config.yaml
model: "contrastive image-text model"
encoder_width: 384
text_encoder_norm_position: "pre"
residual_init: "none"
batch_size: 128
Rows from block 2 of the image encoder of a small contrastive image-text model, named by matrix and row number. Rows with one number belong to one neuron. Each number is 128 + 32 x the weight over its row's rms, rounded and kept within 0 to 255. All counts start at 0.
After each neuron's rows are labels from the 100 images, of 14976, where the neuron reaches its highest value: "strongest on" is what is common among them. Only what is clearly more common there than usual is listed. The data: cartoon faces.
# fc1: MLP up (encoder.blocks.2.mlp.fc1.weight, 1536x384), inputs 96-191
# fc2: MLP down (encoder.blocks.2.mlp.fc2.weight, 384x1536, transposed), outputs 96-191

fc1.120 [136 124 137 132 111 192  98 235 116 200 176 126 114 101  64 164 144 134 139 145 232 126 124 105 160 138 116 119 137 133 115 153  64 103  82 101 108 138 145 212 137 119 144 163 145 131 164 130 135 155 164  70 145 147 167  82 131 162 144 121 191 140 152 151 104 136 141 188 130 157 118 115 132 117 156 117 172 116 110  97 121  90 173 144  45 143 131 112 130 104 156 221  90  85  86  92]
fc2.120 [137 138 162 130 126 136 186 128 130 167 130 151  97 103  88 143 143 116 140  93 143 135 143 128 111 101 155  99 127  88 159 130  97 117 138 157 164 128 169  98 147 104 115  66 145  55 138 131  92 132 124 135 168 177 156 225 155 140 142  63  90 151 105  98 169  80 173 194 101 110 140 190  66 117 153 152  88 164 129 174 101 109 130 118 168  82 161 127 167 135 104 106  62 121 143 161]
strongest on: neutral; beard

fc1.760 [168  71 147 196 144 135 130 143 112  76 104 132 117  91 201 123  92 128 107 183 171  48 102  87 134 118 155  82 170 132 138 178 168 133 110 138 146 173  78 138 182 158 104 114 106 119 164 104  78  70 130  49 177 142 189 169 175 164 106 110  88  98 127 137 159 148 141 148 128  86 171 134 196 111 164 131 155  72 109 146 170 106 132 125 120  87  69  80  85  34 148 149 141  91 119 128]
fc2.760 [136 106 119 197 124 125 116 110 162  94 149 174 117 113 136 173 210 184 188 131 117 122  58  76 155 135 119 169  87 144 118  89 137 122 135 138 143  87  92 119 122 142 143 124  98 161  99 126 126 140 136 159 186 104 153 105 123 141 157 160 136 174 111 121 153  98 164  85 115 172 122 117 109  84  46  66 101 167 129 140 130 166 119 117 171 133 165 188 203 120 143  97 115  83 115 113]
strongest on: teal hair; cap

fc1.265 [182 103 144 111 160 118 151 128 183 156 140 122 179  97 140 167 149  53 182 111  91  95 107 106 132 142 113 225  96 104 123 141 161 139  93 143 124 159 113  94 112 123 116  72 157  74 147 163 157 121 122 111 131 119 114 177 139 117 159 101 175 109 177  66  72  63 114 126 171 123 182  95 147  86  63 129 189 117  81 125 136 133 146 169 183 141 108 158 158 162 121 135 136 199 156 139]
fc2.265 [126 139 116  93  65  85 102 190 101  97 132 110 101 101  93 150 125 182 104 113 154 138 189 121 116 150  85  89  63 100  71 118  95 150 136 165 139 148  89 134 166  85 137 156 111 159 104 113 148 138 129 117 156 129 110 153  71 111 126 166 112 106 108 122 168 142  99 112 108  86  95 112 140 110 133 155 116 192 118 144 124 114 196 175  81 134 111 138 106 146 137 183 105  85 104 158]
strongest on: smiling

fc1.523 [159 133  97 135  79 129 116 166 128 119 195 109 155 135 115 170 122 143 132 100 115 100 106 123 210  58 120 190 122  98 114  75 133  95 137 150  69 124 160 160 151 142 148 100 121  62 117 165 111 129  92 171 121  94 146 161 150 120 150 120 124 106 112  97 157 113  93 111 175 125 118  91 161 128 108 142 131 116 155 139 129 160  83 150  83 172 130 143 137  80 112 102 161 115 113 133]
fc2.523 [192 195 130 103 187 112 145 124 145 162 145 133 131  99 128 100  74 135  98  89  92 117 161 198  64 139 159 120 100 151 175 149 192 185 141 171 106  84 153 124 116 145 107 149 110  57  86 149 111  78 122 115 176 177 117 186 130 151 137 173 142 108 138 137 167  88 111 136  73 157  90 107 154 108  88  86  42 101 161 107 141 127 172 136 167  97 148 124 187 104 132 162  97 109 120 150]
strongest on: hat: no hat; purple hair; sleepy

fc1.180 [171 107  93 110 157 176 178 149  67  95 117  72  81 151  97 163 131  74 124 166 180 124 161  87 121 139 135 138 148 227  87 164 150 161 115 135  89 149 143 149  81  72 175 126 221 148 144  79  73 129  81  94 115 130 173 131 141  98 140 157 191 176 130  88 142 150 157 119 116  91 111  99 128 107 144 127  52 159 115 159 172 102  94  80  77 122 183 126 149 128 160 188 158 116  86 139]
fc2.180 [ 84  95 197 145 125  93 182 127 109 144 163 108 115 117 107 129 141 183  79  88 103 135 146 113 160 116 134 123 141 112 208 147 144 107 124 170 146 156  83  80 104 140 169  97 146 107 172 103 128 141 150 133 156 136 111 157  89 171 136 157 132  86 122 108  89  77 152 114 103 113  89 114 129  90 147 127 163  95 106  68  95 121 163 141 170  92 128 104 120  89 118 121 121 135 118 115]
strongest on: teal hair

fc1.384 [118  81 116 141  82 152 139 135 121 141 193 124 100 123  70 131  86 142 112 146  39  93  74 121 159 159 112 127  95  97 166 144  77 129 135 114  93  88 184 110  53  79 122 107  84 145 113 130 163  96 110 166 155 162 152 158 124 155  33 193  78 121 188 148 139 141 128 149 150 132  92 150 143 125 143 191 145  83 115 125 123 123  89 140 118 122  94 116 131 131 159 108 170 126 139 148]
fc2.384 [118 125   0 178 104 144 122  92 151 138 137 133 158 112 120 115 148  80 128 120 143 113 172 177 168  88 128 145 140 105 148 124 191  97 126 122  68 142 116 120 176 151 120 163  83 145 113 130 178 173 174  67 115 125 116 120 173  94 128  83 111 121 185 139  77 137 139 145 108 132 111 126 169 116  97 137 103 156 125  72 121 170 124 120 115 182 127 157 170 121 175 147 119 150 102 143]
strongest on: long hair

fc1.102 [133 111 149  77 135 211 152 147 140 145 160 173 160 180  93  91 171 124 142 129 145 153  98 119 118 149 118 112 106  75 125 104 174 120  96 128 155 108 126  77  95 123 158 131 147  91  91 116  62 141 135 117 167 134 104  60 106 121 119  63  69 155 138 137 140 148 107  77 155 122 151  91 108 153 152 157 162  98 161 178 121 163 144 140 104  92 145  63 187 128 157 148  76 126 132  71]
fc2.102 [119 183  94 113 109 146 116  67 114  97  90 140 163 135 114 106 134 135 115 129 126 114  90 160 145 128 151 142 177  99  92 173 142 118 110 154 140 146  93 135 125 187  61 159 118 198 183  85 151 144  89  92 118 109 103 221 135 114 173 116 171 105 152 130  90 135 109 132 137  91 103 111 122 112 169  66 103 127 108 140 148 153 100 208 179 178 113 152 105 168 147 127 120  92 120 160]
strongest on: smiling; a bun

fc1.712 [102 175 116  96 113 138 112 147 106 160 113 183 132 115 100 154 115  89 161 108  94 138 121 160 230 136 106  75 158 140  88  84 126 157 101 108 192 128 154 120 194 131 104  69 119  99 153 186 138 166 133  92 127 120 157 160  87 135 146  79 112 134 108 161  71 134 161  75 107 127 134 179 159 140 124  74 147 168 116 144 164 164 133 142  74 172 105 136 136 116 117 107 168  81 109 149]
fc2.712 [152 158 152  68 149 156 135 109 114 109  99  96  77  90 122 133  73 173  91 126 150 150 130 123  90 132 131 200 129 151 161 167 140 118 150 123  87 102 130 139 137 122 149  86 109 186 128 149 105  91 124  93 119  98 151 100 102 139 104 127  85 158 162 125 110 184 156 127 107 146 150 129 109 143 126 193 148 125 126 168 109 150 154 134 176 135 103 140 182 124 127 149 131 146 157  78]
strongest on: hat: no hat; a bun

fc1.659 [ 97 141  84 111 107  77 145 155 164 100 110 130 124 134  65 125 122 158 140 111 113 164 178 183 161  79 116 146 113  99 129 114 140 129  71 113 117 152 150 123 171 116 118 130 115  71 172  90 123 116 116 155 114 132 127 149 132 142 135 111 122 189  96 128 139 123 176 140 134 133  97 158 167 130 102 171 108  90 146  93 128 100 173 125 119  92 152 127  97 113 168 118 110  85  79  49]
fc2.659 [165 148 104 182 126 127 142 137 123 210 125 146  96 156  94 109 137 138  92 121 108 118 201 160 130  92 110 165 116 146 130 169 125 114 174 139 134 108 150 197 142 114 147 117 152 144 233 101  57 134  88 195 163 121 144 113  93 185  76  87 141 165  92 104 119  70 128 115  82 129 175 120 119 132 157  98 151 212 135  95 148 169 135 124 110 125 174  95 142 124 151 118 125 102 129 192]
strongest on: curly hair; spiky hair; crown

fc1.272 [ 84 142 108 142 104 117  89 156 146 119 193 167 204  85 119 180 100 190  97 161 105 146 101  94 135 149 137 165  79 123 121 120 114 113  90 157  98 121 156 132  96 131 114 115  82 134 142 161 134 101 134 140 164 139 129 120  91 161 123 104  98 157 140 148 102 163 114 137 179  64 139  86 116  92 139 147 104 164  90 164  96 175  97 149 157 103 145 149 209 151 134 157  57  57 162 116]
fc2.272 [157 171 137  85 110 155 113  99 100 146 153 127 103 114 141 134 141  98  80 112 120  92 123 116 155 164 174  33  97  80  89 117 205 152 129  87 110 115  65 143  59 146 111  93 159 115 147 192 135 116 116 142 122 111 112 151  85 121 166 194 139 193 145 116  94  67 108 153 100  87  80 122 145  71 131 152 130 146 173 173 143 162 170 124  81 132 117 117  87  91 121 114 113 141  69 100]
strongest on: curly hair

fc1.154 [156 111 120 160 130  62 122 182  70 185 135 137 128 127 133 154 115 197 113  92 116 136  90 152 165 117 163 139 124 121 100 120 129 139 158 157 131  82 200 162 132 125 168 136  95 151 175 169 124 117 112 103  79 147 172 218 102 122  55 116 125 149 163 136  99 118 114  46 130 128 141 179 134 104 117 126 108 146 133 100 123 134  94 132 128 118 179 113 105  89 168 122 112 161 153  98]
fc2.154 [ 93 126  73 127  81 133  75 180 187 133 114 124  92 180  54 113 154 147 123 235  78 120 114 105  68 197  70 126 140 120 201 118 119 178 145  65 200 187 121 110  87 105  96  87 152 125 113 180 151 172 140  86 114 101 193  66  75 150 150 123 127  83 166 128 105 129 134 134 116 145 141  74 142 124 164 111  99 147 114 191 131 116 141 193 130 105  99 123 153 115  81  86 110 143  95 168]
strongest on: hat: no hat; blue hair; white hair; hair: a bun

fc1.202 [152  95 123 109 129 143 214 129 126 178  96 106 108  87 167 159 111 134 127 195 186 110 142 120  85 113 146 112  72 117  55 108 145 125  77 171 179 129 143 123 122 125 114 129 109 152 129  88 177 148  66 199  40 116 117 135 151  99 135 150 159 142  96  94  69 118  92  93 151 173  77 113 151  70 123  49 141  87 146 151 133 146 103 136  99 111  92 119 173 171 126 148  95  92  99  73]
fc2.202 [146 161 181 152 130 127  64 137  99  90 121 151 136 124 140 164 134 118  80 124 152 141 109 107 121 128 135 147 157 122 115 114 111 143 116  68 114 144  97 105 128  93 121 125  87 148 113 143 134 144 122 133 139 150 118 135 132 137 174  87 108 133 154 158  93 100 121 179  84  77 104 101  91 170 147 132 126 159 116 244 161  98 154 181  83 177  91 165 110 129 162 138 208 139 139 191]
strongest on: teal hair; cap; top hat

fc1.678 [144 175  90  98  98 139 189 149 119 152 108 118 123  99 193 120 140 124 109 148 152 150 113 106 120 113 128 114 120 119 126 128 203 134 110 142 123  76 137  65 186 105 133 121 145 128 104 100 137 153 146 101 130 104 122 157  52 151  76 152 128 161 119 159 119 155 106 185  97 165 134 164  81 140 120 155 139 142 122 186 167 157 111 110 103 181 146  91 148  79 125 151 160 170 207 128]
fc2.678 [ 77 149 119  90 164 133 167 137  98 103 121 128  25 129 148 137 111 210 121 112 147 112 132 157 130 128  95 131 114 144 131 157  92 171 174 163 152 105  90  82 100  84 118 188 122 155 113  80  82  81  58 157 127 121  84  80 155  85 126 166 176  83 117  70 109  80 194 117 117 117 149 244 163  96  96 107 142 164 168 140 181 154 156 109 150 121 101 141 111 117 117  97 126  78 125 112]
strongest on: teal hair; pointed hat

fc1.723 [143 139  92 148 141 116 131 138 145 146  98 115 107 131 149 166  84 168 164 157  89  50 145 107 174  30 133 149 140 105 137 133 151 104  94 124 106 140 143  82 192 164 138 119 125 118 132  71 195 151 124 127 155 173 119  57 143 116  83 153  98 137 110 128  72 139 120  91 125 113  67  89  85  74 119 149 151 148 128 122 106 127 194 164 108 142 166 114  73 113  77 150 132 151 110 174]
fc2.723 [105 120 141 118 169 162  85 133 174 135 130 138 146  96 105 183 112 113 119 135 174 150 132 140 113 162  82 101 112 123 105  77 132 121 124  94 208  52 141 134 116 123 123 112 118 195 193 182 146 119 118  96  88 140 122  74 172  96 151 189 146 100 116 176 159 122 156 200 119 145 164 190 145 157 157 141 161 165 120 140 147  79  87 139 161 118  86 156 168 120 172 133  93 159 177 173]
strongest on: neutral

fc1.139 [146  96  78 112 117 153 164 184 135 100 125 132  63  95 105 167 117 131 132 121 170 180 147 113 145  70  83 123 120 102 116 113 181 160 142 160 111 145  81  87 157 152  83 141 144 114 157 133 134 171 166 117 160 131 117 179 117 144 155  32 206 122 147 134 156 116 131 130 116 160 110 150 139 129 120 169 165 141 189  81  86 127 115 142 182 127  92 130 133  62 131 122 106 111 116 141]
fc2.139 [162 148 155 131 135 103 146 191  70 173 100 193 161 101 137 145 157 125 156 115 146  97 178 162 132 111 170 127 161  93 160  78 115 144  84  96 101  80 126 143 114 158 108  96  77 118 186 105 173 115 127 124 148 183 100 116 152 155 103 197 110 131 128  73 129 114 117  81  70  87 101 138 169 158 129 135 127 130 177 104  99 127 122  95 135 134 159 100 152 114  96 111 114 152  82 164]
strongest on: curly hair; cap

fc1.720 [117 165 149 144 131 159 150  83 134 137 107 135 168 125 151 133 135 174  93  90 119  88  76 182 127 142 126 158 100 148  79 122 163 120  89 162 121 130 165 150 131 183 114 124 123 122 150 200 108 130  90  43 135 145 155 194  89 151  97 143 128 104 127 117  77 117 109 128 112 132 103 183 110 189 111 128 151  84 137 122 137 128 142  48 146 127 115 138 105 101  80 118 162 134 135 117]
fc2.720 [110 185 138 119  96  99 135 168 176  94  81 113 102  66 107 107 155 153 104 168 121 152 146 176 136 158 117 206 178 126 151  97 179 156  92 150 158 139 129 145 153 136 114 166 156 129 115 101 149 161 159  96  92 111  85 111 211 132 191  98 104 153 141 214 146 130 167 138 138 129 162 150  99 116 127 101  91 127 128 155  94 168 101 163 110 192 143  87 158 166 142 151  98  92 148 138]
strongest on: hat: no hat; pink hair

fc1.492 [117  60 139  73 127 158 176 141  69 117 147 159  82 145 118 190  84  72 212 169 200 156 142 143 172 155 110 130 140  98 146 112 123  27 153  74 154 143 110 101 106 141 142  31 144 164 119 159 178  89 125  99 132 155 130 169 117  37 138 128 162 145 140  70  96 102 125 179 143 115 117 106 185 139 150 142 138 144 121 137 172 139  78 147  91  89 145 159 174 163 130 131 147 146 119 172]
fc2.492 [113  70 119  93 130 153 177 186 135 173 119 143  73 107 123 107 203 133 112 154  72 112 169 138  49 142 150 115 153 113 130 131 152 141 137 177  88  91 119 105  57 155 144 150 129 131 102 138 127 134 174 190  90 128 110  81 140 143 169 131 131  67 130 153 153 135 107 125 129 162 116 160 131 169 159  94 128 166 154 137 139 133 179  27 154 128 129 131 118  58  95 189  85 164 206 114]
strongest on: smiling; long hair; winking

fc1.614 [105 169  95 136 114 182  98 128 187 207  96 153 103 146 127 110 161 126 122 140 134 168 137 177  86  80 153 122 103 122 112 168 106 151 134 105 151 182 118 130 114 137 100  65  28 135 122 122 178  79 147 118 136 115 102  67  98 115 108 101 142 104 112  94 169  96 152 114 117 133 129 136 111 101 167 135  76 102  90 141 122 132 142 109 135 156  28 123 150  80  89 143 118 172 142 107]
fc2.614 [167 148 139 103 210 146 180 131  61  85 124 101 125 165 188 118 144 144 160 139 106 118 126 172 151 146 149 133 143  49 106 134 131 135 139 128 148 158 143 109  49 178 143 150 153 126 151  92 201 110  83 133 122 131 113 116 148  98 180 199 146 143 161 128 116 158 100  82 160 125  43 100 105 167  92 102 137 132 184 135 165 148 182 146  74 162 162 124 145 140 120 125 102  85 152 129]
strongest on: crown

fc1.362 [153 172 129 173  97  95 139 135 157 150 165 208  88 143  97 194 120  86 149 128 123 154 112 195 131 160  82 134 119 126  72 136 145 149 144 172 197 137 144 146 113 170 151  64  74 101 168 141 128 118 125 111  88 150 150  77 136 112 141  96 107 119  98  99  88  92 118  95 113  90  15 134 141 141 117 166 139 131  85 148 109 153 132 106 123 118 121 146 156 193 149 101 120 116 113 111]
fc2.362 [128 129 141 118 137 161 120 203 125  76 142  85  91 105 209  79 133  89 215 137 123 133 146 139 168 122 145 157 121  72 157 137  79 150 117 102 141 120 131 109 136 153 133  97 181 144 173 188  97 152 108 179 157  81 208 121 148 126  38 165 121 110  83 126 140  98 179 145 145 158 158 113 129 111 121 180 205 163 131  76 119 139 146 117 144  86 113 116  88 103  99 124 106 143 152  85]
strongest on: smiling; blue face; winking

fc1.167 [173  80 135 178 156 129 172 139 136 194 118  68 177 133 139 143 111  98 159 149  72 152 141 145 108  91 158  79 182 106 128 100 157 164 115  78  82  59 136 125 150 147  84 100 152 143 106 128  89 163 103  92 133 190  78  91 156 144  74 140 114 159 126 103 113  93 183 151 138 152 106 157 129 181 133 211 184  83 110  93  97 155 134 169 177 121 120 103 153 150 131 216 138  49 168 121]
fc2.167 [173 107  91 129 120  97  87  97  66 117 121  89 123 125 113  84 133 110 135  86 113 102 108  95 158 186 134 168 105  96 179  71 111  80 149 120 136 153  71  89  90 147 139  61 143  75 157 182 135  82 121 114 124 138 129 101 149  86 121 157 124  86  87 175 120 103 113 168 123 110 178  87 138 142 150  51 144 116 189 152 108 153 112 107 111 144 156 210  74  98  91 149  92 161  93 100]
strongest on: long hair

fc1.61 [171 146  96 106 171 100 112 104 113 142 152  67 116 167 175 141 112 124 130 109 169 155 160 116 159 134 110 131 174  82 145 111 140 103 131 131 119  96 144 100 107 163 105 123 128 144  64  60  91 144 112 156 143  94 154 173 130  88  92 183 121 120 114 127 101 155 139  82 112 121 149  73  59 133 109 195 144 120 113  99 182  98 149 169 101  95  98 154 108 183 170 114 103 135 189 123]
fc2.61 [100  75 115 151 130 108 123 142 112 112 139 116 126 108  89  81 115 107 142 171 106 146 159 122 158 119  82  97 146 163 145 111 119 147 124 152 109 135 190 153 127 120 118 145   4 147 100 135  92 110 175  90 126 111  94 128  76  95  78 103 126 106 106 107 148 123 199 195 154 131 134 132  90 110 169  88 136  98 129 122 119 124  72 136 187 133 113 150 189  82 111 135 185 110  49 169]
strongest on: hat: no hat; a bun

fc1.541 [137 126 124 163 115 208 193 128 117 170 157 125  91 169 140 132  76  74 177 142 182 151 148  99  98 150 167 149 112 105 157 177 112 141 127  99 192 144 144 155 167  86 124 109 153 152 121  89 191 147 124 170 156 143 135 175 133 172 155 159 171 139  88  89 188  71  69  41 156 142 115  82  82  68 178 129 176 158  90 102 128  73 121 168  96 133 173 169 144 154 128 100 166 125 124 152]
fc2.541 [135  94  50 128 160  99  97 141 130  98 108 142 123 106 112 116 165 168  63 140 103 147  90 109  99 136 166 157 143  97 141 101  95 140  77 102 126 148 151  91 106 183 125 164 107 122 155  75 150  77 197 145 176 108 146  82 126 158 116  83 134 113 120 178 117 130 167 157  82 128 144 136 154 118  90 128 126  78 187 115 154 119  92 121  85 122 117 120 181 111 145 115 114 136 156 165]
strongest on: smiling; a mohawk

fc1.699 [ 98 164 157 137 160 128  66 140 158  97 114 163 129 148 140 157  64 158 134 145 100 118  81 107 135 117 100 168 139 105 164 121  97 160 125 151 130 107 164 137 115 150 142 121 159 106 154 183 108 163 147  67 153  86 193 169 106 132 111  68 110 135 190 150 134 151 125 147 126 114 108 103 162 173 166  99 119 139 153 157 142 158 124  96 108 115 183 139 147  90 103 134  98 164 137 141]
fc2.699 [145 146 121 102  97 177 151 147 126 181 152 124 108 120 152 113 158 150 127 122 136 144 140 146 116 116 157 163 124 171 145 144 147 158 128 122 145  42 184 158 147 147  98  48 118 151 143 136 130 143 171  80 126  77 117  91  68 152 162 166 105 125 167 143 118 184 179  69 125 148 174 145 159 144 120 158 110 183 110 142 136  85 150 128 113 102 129 152  80  76 162 152  82 127 129  87]
strongest on: hat: no hat; blue hair

fc1.65 [132 127 117 126  71 117 158 110 119 136 150 104 147 180 120 128 137 158 163 156 103 120 105 154 172 115 187 132 150 103 126 135  96  92 171 135 195 162 121 188 120 162 146 162 124 148 159 129 127 138 120  89  82  63  59 140 119 132 126 122 111 139 170  98 202  96 143 147 111 110 151  64 124 163 151 178 128 146 114  93 102 128 146 135 139 121 127 100 147 190 101  82 105  76 163 137]
fc2.65 [142 113 192 157 112  86  70 138 154 155  83 136 127 103 180 131 106  89 154 148 131  91 140 162 108 125 164 125 167  98 103 166 197 104  92 151 146  43  89  78 142 148 123 182 137  59 165 115  94 128 135  91  96  90 127 146 149 174  75 174  89 137 202 141  91 146  81 127  69 104 161 105 104 160 176 103 103  95 159 119 165 167 103 184 107 192 138 123 140  82 128 132  83 169 119 102]
strongest on: hat: no hat; bald; sleepy

fc1.585 [128 123 123  99 163 171 163 110  89 174 102 108 170 131 130  84 138  92 118 120 105 119 124 167 157 159 101 153 145 117  91 162 144 145 130  94  97 118 150 126 103 157 147 120 141 106 133 137 109 144 115 160 143 132  80 150 132  74 118 141 141 178 170 154  74 118 103 155 184 148 133 126 115 167 160 105  87 142 116 118 232 131 125 134 117 155 124  77 121 130 150 161 139 172 197 128]
fc2.585 [137 126  94 102  70 126 159 168 109 139 120 131 180 136 157 140 149 174 120 116 127 201 130  71  76 107 131 163 134 102  98 193 129 153  59 149 134 139 179  80 163 105 147 149 116  79 104 194 113 124 137 116 160 153 137 130 160 131 186 122 100 120 157 115 111 149 157 108 124 122 110 124 178 143 153 109 154 184  67 165 140 113 163 165  95 134 108  85  70 117 133 123  97  50  39 122]
strongest on: crown

fc1.733 [121  93 101  91 204 107 141 137 154 146  76 116  65 105 138 121 138 127  81 156 154  85 142 140 130  88 173  73 126 144  35 119 149 132  99 125  99 177 206  79 157 123 171 138 118 122 115 105 136 123 113 159 228 164  96  93 131  87 127 137 133 140 126 110 124 130 105 121 118  94  87 111 127 134 121 219 170  93 129 121 129 132  85  94  72 117 126 114 123 112 183 132 179 152 145  94]
fc2.733 [141 117 166  91 134 151 132 120 155 123 151 129 149 119 101 133  69  62  79 172  73 183 136 102  90 116  81 140  79 190 166 161 115 184  88 130 115  90 139 122 107 135  94 103 119 112 160  41 110 107 151 119  48 150 176 139 127  94 146  98 187 115 116 143 121 149  74 162 134  53 160  99 102 152 148 135 150  88 107 169 109  96 121 149 122 115  89 109 136 109 151 179 215 133 148 171]
strongest on: smiling; teal hair

fc1.98 [161 141 136 116 174 168 128  75  81 172 123 129 103 116 158  87 162 197 138 129 148 172 140 166 107  97 155  85  97 159  83  87 104 135 162 124 169 131 122 108 105 184 106  93  99  60 110 108 135  85 140 125 158 143 148 126 157 108 116  97 119 160  76  82 101  96 187 206 113 103 165 110 177 150 143 138 129 124 116 141  76 130 132 100 156 149 147 168 137 123 133 145  74 154 152 159]
fc2.98 [114 100 130 154  83 146  94  90 107 109 113  72 105 181 158 192  98 128 125 155 125 199 129 125 108 148 101 122 157 133  84  47  43  99  74 112  84 120 101 218 124 154 140 181  81 129 123 145  95 125 120 156  89 143 103  74 105  52 125 132 144  88 142  94 207 103 150 155 137 120 216 120 128  84 105 169 126  84  94 111 162  89 176 109 144 100 112 135 138 114  79 137 143 106  93 136]
strongest on: crown

fc1.516 [130 139 135 121  89 138 109  92  91 169  96 179 123 130 168  85 120 132  92 100 154 105  86 204 136 117 139 121 162 164  98 132  96 174 105 136 191 152  96 131 133 116 133 206 164 110 112 171 159  83 129 124 186 117 152 112 135  99 136 126 122 142 116 121 104 116 116 148 112 101 122 125 154  51 120 125 146 104 124 154 208  99 149 134 157 104 145 137 220 132 187 176  89  97 106 160]
fc2.516 [103 115  98 188 122 179 156  98 138 183 109 115 135 149 101 110 125  76 155 215 158 150 182 122 127 127  63 145  84 138 145 145 122 157 107 115  71 132 105  79 132 163 155 126 154  90 165  32  98 157 109 161 178 185 166  91 112 121 156 202 183 186  91 125 134 167 166  66  93 118 120 129 105 174 110 130 163 169 146 129 153 122 107 140 155 122 148 143 160 148 174  90  97 111 118  94]
strongest on: teal hair

fc1.458 [196 136 121  71 117 140 161 157 161 128 101  77 139 159 152 163 121 198 105 165  83 117 147  88 134 155 147 114  70 126 103 126 159 143 101 151  90 154 105  74 149  57 163  97 143  73 154 144 129  91 105  76 129 120 120 127 152 122 141 136 109 110 127 151 126  91 136  98 114 116 153 139 153 140 117  98 174 112  72 116 183  81 166 145  90 127 114 137 121 124 133 181 157 116 204  81]
fc2.458 [100 118 144  74 144 143  78 151 157 107 116 139  94 109 110 102 169  55 131  96 133 193 104 132 121 161 133 165  98  90 132 126  89 113 148 161 144  50 105 119 156 124  88  82 126 206  91 141 145 121 142 161  74 124 161 116 139 139  94 143 206 154 161 129 118 158 134  92  71 139 148 106 129 190  92 142  94 130 109 162 105 127 101 162 138 113 149  96 176  85  90 153 147 147  98 150]
strongest on: smiling; pointed hat

fc1.505 [149 137 121 143  55  91 160 126 110 115 105 113 153 149 103 155 134 167 113 160 154 162 122 116 109 163  96  94 171 117 172 154  88 124 121 136 125 148 140  67  63  56 174 144 175 105 132 150  88  75 112  77  78 163 138 159 127  92 209 145  97 163  90 133 120 135 120 142  88 137 102 159 109  65 123 134 111 157  90 138 109 160 100 111  84 136  80 150 176 121 175 129 110 142 126 129]
fc2.505 [ 79 156 107 138 149 147 107 112 138 128  79 127 152 139 152 148 112 116  99 152 133 136 131 159 128 144 204 160 129 102 116  81  98 132 116 195 178 142 110 197 123 130 158  88  53 119 180  89 115 157 180  95 123 139  81 135 130 112 139 178  85 148  95 142 150 104 109 125 143 148  46 103 130 122 128 168 121 143 120 172  97 109 185 105 160 122 122 176 112 127  87 113 135 126 105 151]
strongest on: crown; spiky hair

fc1.317 [137  77 125 176 110 127 133 111  97  53 124 125  92 165  87 118 149  84  95 109 139 144  90 111 104 128 126  52 159 152  95 114  92 171 167  61  95 134 147 149 172  89 125 149 120  48 130 104  88 183  84 117 105 137 168  61  92 104  94 182  96 109  74  95 115 142 111 139 149 179  83 127 127 183 162 172 163  78  80 138 114  83 104 141  96 180 116 101  98  99 139 156  91 155  84 135]
fc2.317 [159 135  93 126 125 122 154  79 141 158 156 124 136 150 150 159 154 128 172 108 100 128 119  61  93 114  97 130 135 137 114 147 114  70 128 146 162  96  57  87 136 141 195  49 115 139 110 156 169 139 151 158 176 149 115 152 147 123 129  78 112 128 111 101 134 161 146 143 100  81 155 124  93 153 105  97 175 207 162 186  63  92  93 127 162  95 104 150 162 103 104  77 144 152 106 210]
strongest on: neutral; a mohawk

fc1.3 [178 103 129 104 142 148 113 115 129 173 159 121 148 105 130 110 141 113 186 134 146 108  91 123 107 134 109 158 128 118 210 149 152 125 142 115 116 150  89 119 155  84 161  96 165 145 120 210 154  83  95 134 183 127 127 134 123 113 146 127 158 163 104  95 114 157 144 129 146 165 118  73 108 139 123 127 112 142 140 149 170 201  58 120  91 116 123 187 141 109 180 181  99 200 113 137]
fc2.3 [ 85 131 111 133 128 103 159 103 192 132  67 128 150 119 144 100 121 135  83 165 133  89  99 156 156 153  68 139 173 103 133 145 140 151 140 106 129 113 190 155 126 141 166 103  88 104 134 169  80 100 162  96  92 121 126 164 127 125 126 134 146 100 107 110  98 107  67 132 138 180 164 120 111 171  96 120  74  66 161 132 153 142 137 128  78 147 129 112 138 115  70 135 118 197 104 109]
strongest on: curly hair